python train.py --translate=0.06 --color_jitter=0.2 --targets=["total"] --activation="gelu_tanh" --num_experts=32 --expert_mlp_ratio=0.25 --conv_stem=false --width=192 --optimizer="muon" --lr=0.011 --ema_decay=0.995 --epochs=18.0 --decay_fraction=0.2 --final_lr_fraction=0.1 --warmup_steps=510
Rows from block 2 of a small image classifier, named by matrix and row number. Rows with one number within an expert belong to one neuron, the router's apart. Each number is 128 + 32 x the weight over its row's rms, rounded and kept within 0 to 255. All counts start at 0.
Before each expert's rows are labels from the 100 images, of 14848, where the router gives the expert most weight on average: "patch colour" is the nearest of a few named colours to the mean colour under the peak. Only what is clearly more common there than usual is listed. The data: rendered dice on a table.
# router: router (model.blocks.2.mlp.router.weight, 32x192, trained with AdamW), inputs 0-95
# up: expert up (model.blocks.2.mlp.up, 32x48x192), inputs 0-95
# down: expert down (model.blocks.2.mlp.down, 32x192x48, transposed), outputs 0-95

# expert 15
patch colour: green
router.15 [ 58 119 141 117  70 123 133 133 150 111 120 108  86 132 143 146 174 118 113 182  93  71 114 155 122  93 109 128 150 174  94  73  88 198 106  86 119 110 177 174  88  75  79  90 107 165 112 122 105 176 135 168 154 143 121 115  88  84 112 150  95 156  92 106 136 127 132 104 158 105  94 139 119 158 150 139 165 175 155 140 137 150 137 188  84  53 158  98 136  71  80 152 118  85 148 100]
up.16 [101 131 180  79 117 101 184 129 101  40 169  77 126  67 106 126 132 140 133 112 137 131 201 160 117 105 140 150 179 146 169 173 132 160 115 120 141 149 105 143 157 137  70  87  87  89  59 110 141 156 114 155 165 131 157 168 128 102 120 163 155  74 126 119 121 119 135 122 162 111 148 131  98  98 131 134 105 109  77  92 135  80 117 120 181 119 142 143 145 151 134 107 150 162 148  83]
down.16 [129 134  92 163 154 150  99 157 127  95 106 146 122 138 102 159 112 147 179 106 173 102  50  67 179 132 102 185  78 102 149 133 102 133 122 130  70 109 133  61 102 136 107 171 125 162 176  67  78 103 127  42  97 136 104 147 117  53 135 127 144 157 190 125  85 197 129 139 107 181  98 136 182  92 142 101 143 117 132 123 189 153  97 114 156 108 138 156 118 150 139 127  96 100 137 122]
up.17 [131 154 147 101 131  74 161 100 139  95 138 157 148 131 138 127 132 155 134 147 109 116 125 165 140 132 171 122  62 135 142 111 156  83 145 117 101 128 163 100 133 118 144 138 124 170 157 118 128 141 157 162 106 160 120  85  48 169 124 164 122  99 155  91 131 100 156 119 143  69 135 146 106 210 124 124 133  50  99 145 148 106 123 145 168 130  94 195  62 114 132 143 186 139 141 163]
down.17 [148  97 156 102 146 164 107 148 123 159 169 159 140 120 161 120 131 118 143 187 182 105 124  80 136 125  96  98 110 149 119 172 111 111 106 124  90  79 133 108  93 137  82 120 149  87  95 109 222  75 174 164 142 102 115 182 163 168 163 138 118  92  71 138 162  66 155 150  65  93 188 127  94 136 104 180 143 136 126 121 140 106  93  96  87 103  87 125 144 140 124 127  90 105 110 140]
up.18 [ 93 136  88 112 110 203 201  94 113 165 148 179 174 137 105 105  93 139 173  87  71 129 155 153 105 163 117 129 164 109 105 132 141 160 133  89 140  99 155  82 152 120 171 180 208 163 187 145 103 144  73  99  86 111 105 140 137 108 156  77 155 166 134 128 173 122 143 151 191 139 115 124  87  91 149 117 144 156 100 130  37  79 128  68 172  87  95 134 152  96  77 101 130 143 113  97]
down.18 [ 94 174 151 113 112 190 157 115 139 125 143 150 156 108 124 180 133 113 147 139  49 161 110  89  95 198 117 133 154  87 155 171 140 136 106 127 110 160 154 110 149 143 133 182 139 121 166 137 128 149 112 103 119 123  99 120 103 137 106 128  93 115 110 118  58 136 155 181 167  96  90 122 102 111 104 133 104 147  91 201 129 138  89 151 192 121 120 149 151 159 101 147 177 119  85  56]

# expert 12
patch colour: grey
router.12 [177  84 140  95 122 120  86 168 137 117 158 140  68 130  43 142  74 137  93 145 140 131  97 144 118 161 178 161 123  96 174 118 135  87 134 134 170 102 155 136  78 179 121 181  91 147 147 114 166  83 132 106 141 167 128 157 129  88 181  80 170 142  98 150  89 130 130 102 117 145 120 133  86 124 149 104  72 127 135 135  85 104 129 127  90 165 141 132 168 115 116 187 106 164 143  97]
up.16 [ 54 129 129 166 104 142 163 126 151 103  86  77 117  88  99 137 104 117 204  82  88 144 116 204 118 106 130 137 132 105 122 100 161 159 121 115 137 168 106  93 160  90  97  90  94 161 147 192 108  99 168 147 159  98  61 105  57 179  83 153 133 106 152 167 103  64 160 148 124 183 134 118 140  71 115  86 193 149 145 163 126 175  95 122 156 112 174  92 152 129 121 134 149 113 154 142]
down.16 [133  81 123 176 114 125 134  70  71 173 169 107 147  92 148  54 104 174  73 164 158 161 160 152 111 129 177 110 122 116 146 140 152 141 136 104  93 118 128 118 160 128 156 102  55  68  86 117 134 140 114 101 130 139 164 142 113 122  98 121 104 110 101  98 148 103 104 140 129 112 205 103 150  91 166 129 109 136 119 132  62  89 158 144 197  93 126 141 120 148 121 120 134 136 121 147]
up.17 [206 185 128 130 143 120  71 120  97 195 106 128 118 114 101 152 161 131  74 142 181 127  60 111 103 163 117 114 139 124 130  77 114 120 124 179 145 167 115 134  78 144  71 139 143 124 217 106 116 152 162 106 120 108  69 174  65 123 134  98 192 123 136 157 105 127  99 114 123 197 144 110 138  99 136 114 109 193 113 147 105  99 110 138  98 125 104  90 137 130 147 107 105 122 122 104]
down.17 [132 106  90  89 207 154  96 136 226 100 167 116 161 193 144 126  96  97  98  84 118 142 119  97 110 124 163  98 186 161 164 125 107 133  95  81 184 114 132 111 161  79  99 139 169 136 116 169 131 142 141 111 140 116 122 153 118 162 115 149 130 134 153 164 122 102 127  96 113 129 137 103 134 147 139  90 129 124 142 146 169 133 148  96 151 135  94 104 104 121 176  89 167 100 107 115]
up.18 [124 139 124 126 132 108  88 123 132 134 142 103 199 130 134 112 160 166 154  81 124  74 133  57 106 119 129 177 111  98 122 116 153 146 114 100 149  82 130 130 105 136  82 131 141 191 157 178 158  95  79 125 107  57 133 170 152 124 153 119 154 145 126 178 148 113 139  54 196 149 180 174 134 111  78 169 174 149  52 156 143 143 102 102 161 132 121  92 118 168 121 124 171 103 153 133]
down.18 [137 139 134 118 152  93 127  93 131 146 191 140 180 135  91 141 141 159  96 132  89 102 123 168 126 143 126 110 146  77 133 111 153 131 117 111 102 182 172 100 204 166 142 155  72 154 163 131  83 128 106 145 127 106 132 122 100 190 120 121 110  85 129 131 161 127 154 133 117 169 195 142 178 107 145  43 105 165 121 129 124  79 139  79 132 119 114 144 127 100 134 181 119 130  87 149]

# expert 23
patch colour: grey
router.23 [135 141 169 116 118 182 168  94 143 155 149 138 139 177 144 176 111  90 116 129  97 156 174 128 113 121 121 165 150  60 133 122  97 113 153 104  88 154 144 126 113 119 152 183 172 106 169 131  91 154 154 128 138 124 104 170 161 127 155  93 101 115 140 196 181 178 130 108 163 126 116  71  79  77 123  97  93 132 126 148  70  83  80 124 173 145 132 124 125 167  90 116 151 151  92  77]
up.0 [160 176 131 111  51 116 117 104 113 174  99 100  95  80 150 121 176 184 102 131 174  96 104 205 195 154 154  98 129 113 145 163 121  93 130 159 157 108 123 177 128  65 136 140 126 152  87 127 128 178  84 125 137 144 150 106 100 163  92 119 150 119 148 165 118 112  62 133 198 128 150  91 177 154 166 114 139  95 113 137 128 137 112 147 128  90 128  55 155 152 106 145 121 132  61  69]
down.0 [112 142  93  76  97 170 134 193  95  63  95 174 120 145 140  98  98 113 140 159 132 191 136 131 138 124 100 196  98  96  93 115 110 125 118 131 120 120 127 145 165 119 112 157 161 107  90 190 131 144 184  91 142 103 195  96  47 113 117 142 139 132 125 129  11  85 165 171 147 161 100 157  95 114 132 153 148  89 115 108 143 158 130 139  74 119 178 152 141  98 139 118 169  96 172 188]
up.1 [136 124  64  86 148 128 115 130 178 100 137 105  74 160 136  96 171 141 154 167 102  76 157 122 120 184 104 114 122 126 169 135  69 164 154 143 140 106 156 137  84 123 116  76  75 151 187 150  98 126 160 106 141 129 140  23 185 122 128 129 140 107 119 120  85 166 162  86 177  94 165 134  59 175 103  66 108  82 145 159 134 118  90 142 119 134 151 132 122  67 157 123  90 135 180 153]
down.1 [103 184 168 115 157 102 105 111 156 146 141 134 147 152 159  78 152 121 100  55 107 135  99 166 150 143  57 144 129  64 133 143 115 112 136 110 113 120 176  91 172 109 206 197 114 188 171 137 139 139 111 114 104 148 119 120 160 138 107  79  79  96 105 127 117 151 179 136  89 113 140 138 166 183 121 129 170 128 118 159  96 126 122 184 119 101 145 159 121 141 134  53 122  79 123  82]
up.2 [124 139 123 113  76 135 120 123 100  91 163 112 117  88 141 109 108 135  81 121 131 146 160 159 126  95 169 136  90  76 115 165 127 127 101 172  99 138  89 123 118 132 139 180 157  53 140 109 152 101 178 126 131 206 132 124 107 131 110  83 130 136 170 133 138 145 168 139  76 152  92 140 149  82 160 109 142 152 139 104 113  66 149  95 192 159 132  98 220 123 101 102 221 153 138 150]
down.2 [111 125  86 114 107 103  69  90 128  69 105 109  88  64  57 153 127 163 104 113 114 137 146 132 192 146 128 139 126 144 119 125 168 139 121 119 107 126 120 191 133 165 138 135 131 148  71 108 144 192 133 155 134 101 146 181 106 114 134  94 127 134 112 107 150 157 106 100  89 117 151 218  59 115 124 153  89 143 146 126 155  84 134 139 159 184 102 160 131  88 165 152  65 149 154  87]

# expert 31
patch colour: white
router.31 [154 164 130 140 120 138 122  80  75 126  68 170 125 141 128 158 143 149 118  93 178 127 110  99 138  86 118 145 135 131 107 152 127 135 151 146 148 122 130 135 101 155 189 164 153 106 168 120 109 130  99 111 129  78  88  84 172 152 127 117 139  79 132 165 149 157 107 105 192 156  89 166 145 102 145 124 113 163 150 129  93 133 164  70  88 138 121 110 149 145  98 140 105 149 169 151]
up.0 [ 75 136 126 127 149 145 167 143 137 133 138 125 121 132 151 201 111 155 174 169 113 115  78 180 120 164 179 150 143  87  98  99 131 128  80  95 121 121  63 151 103 132 126 197 114  91 121 150 115 207 117 157 156  73 112 137  87 155 120 101 118 115 150 107 113 134 166 161  99 132 150 155 171 159 106  84 128  91  95  95 132 136  50 121 114 152 101 153 144 109 137  97 145 154 119 100]
down.0 [ 59 121 113 109 106 176 177  59  86 120 142 123 136 151 133 134  85 146  95 127  84 110 191 129 120 145 115 109 124 150  84 131 106 133  70 136 152 105 151 103 160 175 170 117  77  91 129 112 196 170 166 152  80  85 145 121  90 176 156  94 120 109 144 128 176 128 132 107 168 143  95  88  87 152 180  89 115 107 134 106 101  90 146 111 141 179 136 109  88 120 103 127 149 149  70  90]
up.1 [ 67 117 116 207  83 149 125 107 149 104  95 117 130 124 131 120 127  65 108 187 131 107 139  67 152 110 179 118 107 169 115 124 107 171  89 122 140 131 132 151 118 188 100 177 115 137 125 126 155 150 207 177 135 105 120  78 103 144 128 111  87 176 132 133 153  85 124 143 126 119 150 123 188  65  83 137 123 140 139 153 171 134 189  60 103 116 136  85 113 110 122 120  95 155 155 109]
down.1 [153 105 146  81 152 117  88 130 135 156 168 129  67 113 110  89 139 161  72 200  24  59  74 131 136 144 136 152  85  89 152 136 112 159  69 114 164 134  92 127 112 149 133  93 114 119 141 121 156 150 118 209 164 104 153 125 102 128  85 155 118 150 133 104 107 125  95 121 142 111 147 134 109 135 135 146 153 154 130  99  39 115 150 121 105 181 127 161 107 166 132 148 135 173 201 179]
up.2 [115 117  92 122 162 132 157  99 148 131 120 160  97 116  83 119 135  71 130 193 137 118  78 183 110 173 155  78 133  97 138 109 151 165 111 145  99 111 176 190 142  80  98  96 136 201 137 143  77 106 132 155 233 111 108 146 140 119 111 116 120 149  71 148 151 149 132 154 149 134  73 133 212  98 128 105 134  93 149 132  98  98 123 129 132 115  85 118 124 140 126 157 132 154 128  85]
down.2 [106 114 106  70 126 134 135  85 159 184 130 140 121 109  79  71 155 103 116 173 127 129 122  91 157 178 144 137  93 132 155 129 121 103 156 121 133 150 184 110 180 121 164 122 122 130  87 166 143 167 160 114 202 149 172  80 144 175 152 105 158 148 135 204 167 141 127  61 122 165 148 116 129 117 143  48 142 146  99 162 159 155  92 173 115 175  87 156 152  85 133 146 137 222 161  81]

# expert 16
patch colour: purple
router.16 [101 142 116 169 146 141  82 112 103 105  70 135 131 116 103 126 123 220  96 124 137 114  97 178 153  97 117  94 152 131 117 140 112 183  99 119  90 109 129 156 115 121 101 149 144 177 170  69 110 160 140 164 141 171  54 151  91 129 168 104 159 109 132 101 194 107  88  99  90 175 123 138 135 100 137 153 169 166 144  72 103 113 173 127 116 151 119 103 140 102 132 149  95  73 160 153]
up.0 [ 93 149  64 118 109 118  45 102 103 171  91 132 156 127 135 130 159 163 163 167 189  97 125 117 109 103 150  74 202 152 158 169 128 153 138 217 116 119 105 108 120 142  73 104 142 191 136  82  78 153 101 104  96 119  68 117 158 140 147 140 200 108 134 174  91 171 125 134 122 128 144 127 172 147 179 140 147 147 155  88 110 166 118 131  99 120  97 139 122 131  83 144 151 110 151 160]
down.0 [101 143 138 135 170 110 169 143 118 107 138 172 133 127 188  47 144 160 125 116  89 128 168 106 196 111  65  65 135 117  66 100 122 131 113  94 148  97 107 123 143 124 147  62 121 119 114 131 111 152 101 156 157  83 108  95 168 132 192 141  91 101 112 105 150 154 143 131 157 136 144 108 135 169 158 101 133 103 152 120  82  67 141 134 141 129 154  79 102  86  84 109 139 153 204 146]
up.1 [133 113  81 123 134  69  82 167 127  86  97 184 144 107 142 179 175  90 157  76 204 114 171 143  67  89 118 112 162 189 154 110 147  95 120 155 138 149 107 175 190 128 138 176 182  78  71 107 115 152 104 115  87  23  80 103 132 134  91 102 105  99  86 134 151 128  72 146 122 120 157 115 107  96 105 116 135  91  76 122 168 170 141 128 148 146 188 108 193 128  65 147 138 154  85 132]
down.1 [175 167 143 113  52 141 125 143 107 131  78 132 173 124 134 170 144 100 117 107 131 168 123 120  88 164 128 122 138 157 100 129  96 118 109  96 142  74 185 113 147 117 140 105 148 208 148 159 140 155 160 121 122 155 138 137  75 121 169 125 119  93  95 132  73  59 179  95 104 138 210 134  97 142 152  69 107 128  90 154 173  83  82 161 155 111 147  90 167 116 147  88  66 163 161 162]
up.2 [150 130 117 129 152  70  64 121 121 212 138 145  92 156 150  81 118 134 200 114 130 176 171 119 152 138  46 106 135 121 153 133 103 190 149 136 102 100 157 106 180  99 157 129 137 187  97 133 113  80 122 114 104 135 149 109 144 125 131 133 102 140 128  93 142 104 118 109  76 173 147 158 131 118 131  72 174 128 132 140  88 132 146 135 116 109 130 110 107 149 159 119 122 119  49 122]
down.2 [ 96 184 138  99 127 158 159  87  96 131 157 182 150 108 117 109 130 109  94  86 107 174 137 120 104 158 139  63 163 115 101 145 103 139 103  82 128 116 110 180  79 104 117  36 127 124 192 125  78  97 132 121 171 111 142 136 184 173 118 100 162 134 130 131 131 191 183 180  70 123 112 162 178 170 110 104  98 140 125 128  95  84 176 114 147 165 100 154 169 105 129 153 141 144 122 118]

# expert 19
patch colour: green
router.19 [175  66  56 116 146 131 118 194 149 123 124  76 105 202  92 176 130 128 162 129 114 113 131  65  80 167 145 136 134 160 181  93 130 123 150 145 121 170 123  90 121 117 147 101 132 161  85 121  80 166 179 117 140 140 145 165 104  93  80 188 128 127 131 121  81 142  67 136 121  83  79 119  93 178 140 124  90  92 104 161 183 164 147  69 141 148 144 164  81 110 132 146 126  63 115  88]
up.0 [170 102 130 133 187  75  93 163 124 132 150 123 106 110 164 164  99 117 142 131 135 185 132  90  97 112 152 166 144 169 165  78 132 132  99 130 101  97  62  76  75 109 119 213 134  87 128 109 173 118 144 135  58 127 145 151  93 141 119 120 121 132 123 145 168 151 147  20  97 101  97 179 160 106 130 152 105 123 136  70 129 133 162 152  73 121 128 167 166 181 213 122  49 124 134 166]
down.0 [ 76 125 158 128 101 139  85 131 131 146 143 145 101 135  96 129 103 129 195 194 126 118 110 178 168 112  55 176 102 129 129 174 106  90 142 191 154 109 144 143 130  80 169  74 134  48 112 168 110 133 184  94 106 113 152 130  75 136  89 187 116 127  87 120  91 113  88 136 143 123 205 154 135 112 112 155 182 140 115 104 121 214 118 119 102 116 109 104 138 131  98 116 112 119 114 127]
up.1 [146  94 120 188 133 131 142 181 120  69 110 184 122 155 100 124  90 126 143 112  97 137 153 140 130 116 133 121  79 155 233 127 117 156 122 114 121  94 154 146 130 134 116 138 121  66 130 145 146 125 100 107 115 138 103 112 158 116  91  81 122 128  74 193 162 132 127 138  95 143 158 111 126 130 116 130 103  31 182 124  84 143 139 158 165 129 131 129 171 112  77 142 155 112 130 167]
down.1 [112  94 115  10 167 127 168 144 146 126 191 134 136  80 152 144 100 132 157 168 162 113 134 107  93 129 125 115 124  78 139 127 160 119 106 145 138 144  92 146 159 118  98 145 112 116 141  64 156 120 106 113 153 163 106 167 131 109 138 121 118 144 145 118 119 150  74 149 106 158 130  89 120 172 114  65  78  80  72 112 145 176 135 150 171 112 100 134 136  81 153 134 136  79 111  89]
up.2 [130 129 197 101 124 117 119  86 100 143 137  69 124 159 160 145  88 181 125  99 166 133 110 155 152  60 126 130  71  63  94  97  90 159  79 102 164 116 208 140  85 109 119 148 115  72  91 137 139 148 152 118 214 147 144 147 131 146 147 132 102 162 118  39 145  89 198 106 130 166 168 147 163 184 135 149 110 146 110 128 125 132 142 155 191  72  79  90  87 116  94 142 143 154 154  87]
down.2 [120 147 117 121 130 152 123 106 140 122 136 124 202 107 113 124 138 159 155  81  62 134 101 119 156 165 148 131 171  51 112 158 216 134  90 137 111 140  72 120 122 127 156 178 117 172 151 136 134 142  95 153 149 148 137 200 148 121 164 156 124 120 144 136 133 149 161 178  60 141 130 132  49 151  79 111  88 146  73 155 196 116 106 114 185 145 136 131 126 155  98 122 129  85 107  87]

# expert 0
patch colour: blue
router.0 [ 74 175 111 108 126 159 167  95 176 102 133 152 117 122 169  92 161  67 177 101 108 149 168 122 143 114 121 105 153 131 158 114 167 133 123  89 143 125 192 133 122 129 154 168 150  75 157 114 103 151 109 183 120  69 161 167 121  82 115 105  93 180  81 108  75 118 159 108 144 122 113  58  99 147 154 140  97 168 137 179 151  84 137 142 119 110 110  91 141 137 143 186 116  99 229 148]
up.16 [141  96 121 147  77 161  96 181 161 101 104 132  95  92  71 155  75  98 146  81 154 105 103 144 144 114 118 153 134 151 106 159 140 118  90  63  75 113 142  87 161 168 123 136 139 158 139 131 118  98  81 139 204 155 149 140 186 164 158  84 162  61 100 184 123 124 130 104 103  99 135 162 143 153 168 142 121  92 154 108 214 125 111 178 132 117 136 170 138  95 119 105  81 185 200 147]
down.16 [116 141 109 155 153 152 120 165 124 136 156 156 149 105 130  78 124  85  86 166 145 107  81 110 182 180 127 105 110  48  76 104 103 190 162 175 175 110 105 142 136 158 158 103 123 120 158  32 130 184  72 133 146  59 108 175 164 146 121 110 105 116 119 119 193 121 109 155 149 143 100 149 112 168 138 143 148 166 176 106 136 145 143 142  89 125 134 123 141 138 116 102 155 151 211  64]
up.17 [ 87  86 104 124 129  98  87 150  90 158 126 120 125 162 101 124 173 142 129 165 121 102 115 160 126 140  80  92 121 139 114 115 102 155  92 173 140 106  89 145  88 105 153  94 106 182  67 101 135 138 136 170 151 129 149 116 130 137  88 161  93 110  84 114 126 119 152 103 126 129 136 163 190 128 117 195 202 179 125 123 105 151 140 148  95 114 134 133 141 108 151 197 140 129 102 140]
down.17 [206 123  95 143 129  84 180 142 134 130 123 122  84 114 208 124  92 131 115 162 130 133 102 112 108  68 143 136 140 161 128 118 127 168 129 108 168 131 120 145 154 131 100 137 105  38  87 127 139 109 153 161 185 129 144 118 110  43 117 157 152 109 158  97 146  60 176 130  95 106 132 156 106 107 177 126  68  75 138 134  54 102 139  73 117  76 136  88 106 157 136 124 118 150 127 173]
up.18 [100 130  99  89  99 122 219 128 160 121 128 122 150 100 140 120 101 159 154 137 118 102  93 101 163 105 164 104 115 152 182 129 107 145 188 189 152 161  91 142 102 171  75 110  96 145 107 187 146 145 150  84 147 132 121 123  67 129  86 131 161 121 137  78 100 117 173 144 134 112 140 200 156 162 174 103 171 110 173 113 107 140 150 144 152 106 149 179 159 145 176  97 121 119 164 128]
down.18 [161 173 125 165 157  96 124  76 136 155 132 137 173  97 178 132  64 134  96 126 163 104  82 143  80  95 155 143 144 115 127  97 119 160 165  47 152 148 111 108  80 130 139  97 179 127  80  91  85  97 144 110 122 130 140  85 184  68 115 134 124  83 129 102  92  99 134 153 116  87 136 109 159  79 124 158 153 166 180  82 134 103 204 132 113 116 183 152  94 149 132  79  55 161 143 129]

# expert 18
patch colour: grey
router.18 [205 163 135 115 108 149 148 140 137 167 114  72 101 127 132 108  99 155 133 131  82  68 159  90 135 148  81 134 128 165 161 130 148  56 143 175 101 127 129  90 124  94 103 144  80 184 139 114 182 117 160 130 169 174 114 153  77 155 151  83 102 101 172 113 140 129 161  92 121 143 141  41  86 136 166  73 123 146 115 129 116  93 137 118 184 166 154 175  88  93 153 151 125 108 110  93]
up.0 [ 81 165 173 165 105 113 131 167 133 132 122 102 137  45 136 170 136 153 132  72 105 117 146 159 168 126 122 133 113  72 145 155  95 173 147 126 102 128 136  93 134 118 142  89 113 133 114 206 139 157 136 110 149  95  85 114 129 158 133 113  94 125 155 231  86 136  90 188 166 147 133 179 130 123 115  82 145 128 117 106 136 150 125 136 166 112 196 134 124 156 131  82 161 138 115 160]
down.0 [170 174 124 137 141 170 143 144 109 149  95  87 129  95 110  65 136 187 194  83 103 163 130 186 168 199  93  91 161  94 111 191  74  99 142 107 131  86 101 139 101  91 150 138 130 183 107 212 101 117 157 131 107 159 114 112 124 150 110 112 101  99 133 130 140 132 119 139 116 184 192 116 161  84 134 190 152 176 184 115 192  61 151 102  90 144 124 101  82 178 142 101 106 108 164 141]
up.1 [156 133 149 102 164 123 200 149 112  76 111 118 112 103 142 121 118 167 175 103  93 211 167 124 159  73 113 153  75 143 102 114 140 186 104 107 206 110 153  68  84 163 125 157 117  95 130 120  92 112 174 188  83 184 120 122 119 154  95 132 133  78 159 129 124 102 180 134  86 101 198 105 135  95  96  94 119  82  51 124  83 146  92 142  96 135 136 103  94 154 184 101 138 113  93 175]
down.1 [148  59 148 101 153 167 132 107 132 127 187 108 121 136  84 142 104 136 113 158 110 167 169 120 127 143  56 145 137  79  97 155 141  67 138 246 130  92 128 118  99 118 146 135 125 100 119 164 137 134 176 107 127 132 117 166  91 130 144 117 122 109 109 134 157 144 125 126 119 165 178 127  71 174  89 139 117 205 102 108 170 156  90  76 213 178 161 102 131 102 106 165 126 120 121  60]
up.2 [ 87 138 133 108  89  81 124  81 170 164 113 146 195 126 163 127 101 139 162 133  60 127  83 122 107 126 162 113 102 133 115 175 124 131 134 148 168 152 123  70 143 111 151 133 116 128 128 136  87 151  90 104 105 172 147 101 166 134 103 112 127 132 101 172  94 144 109  92 118 121 118 112 150 144 171 131 130 219 118 186 135  94  71 106 184 153 183 131 139 178 175 102 159 163  71 158]
down.2 [108  95 165 132 105 169 161 161 182 154  66 150  69 138 139 128  89 101 108 163 143 143 173 141 136 132 116 146 143  78  92 113 145  86 109 151 129 110 102 113 106  97  85 141 110 118 115 106 122 174  85 189  98 184 129  88 102 104 127 144 164 105 138 129 137 167 112 168 137 131 155 150 176 174  91 138 132 109 174 144 148  96 202 133 181 130  90  60  95 137 115  81 147  85 114  81]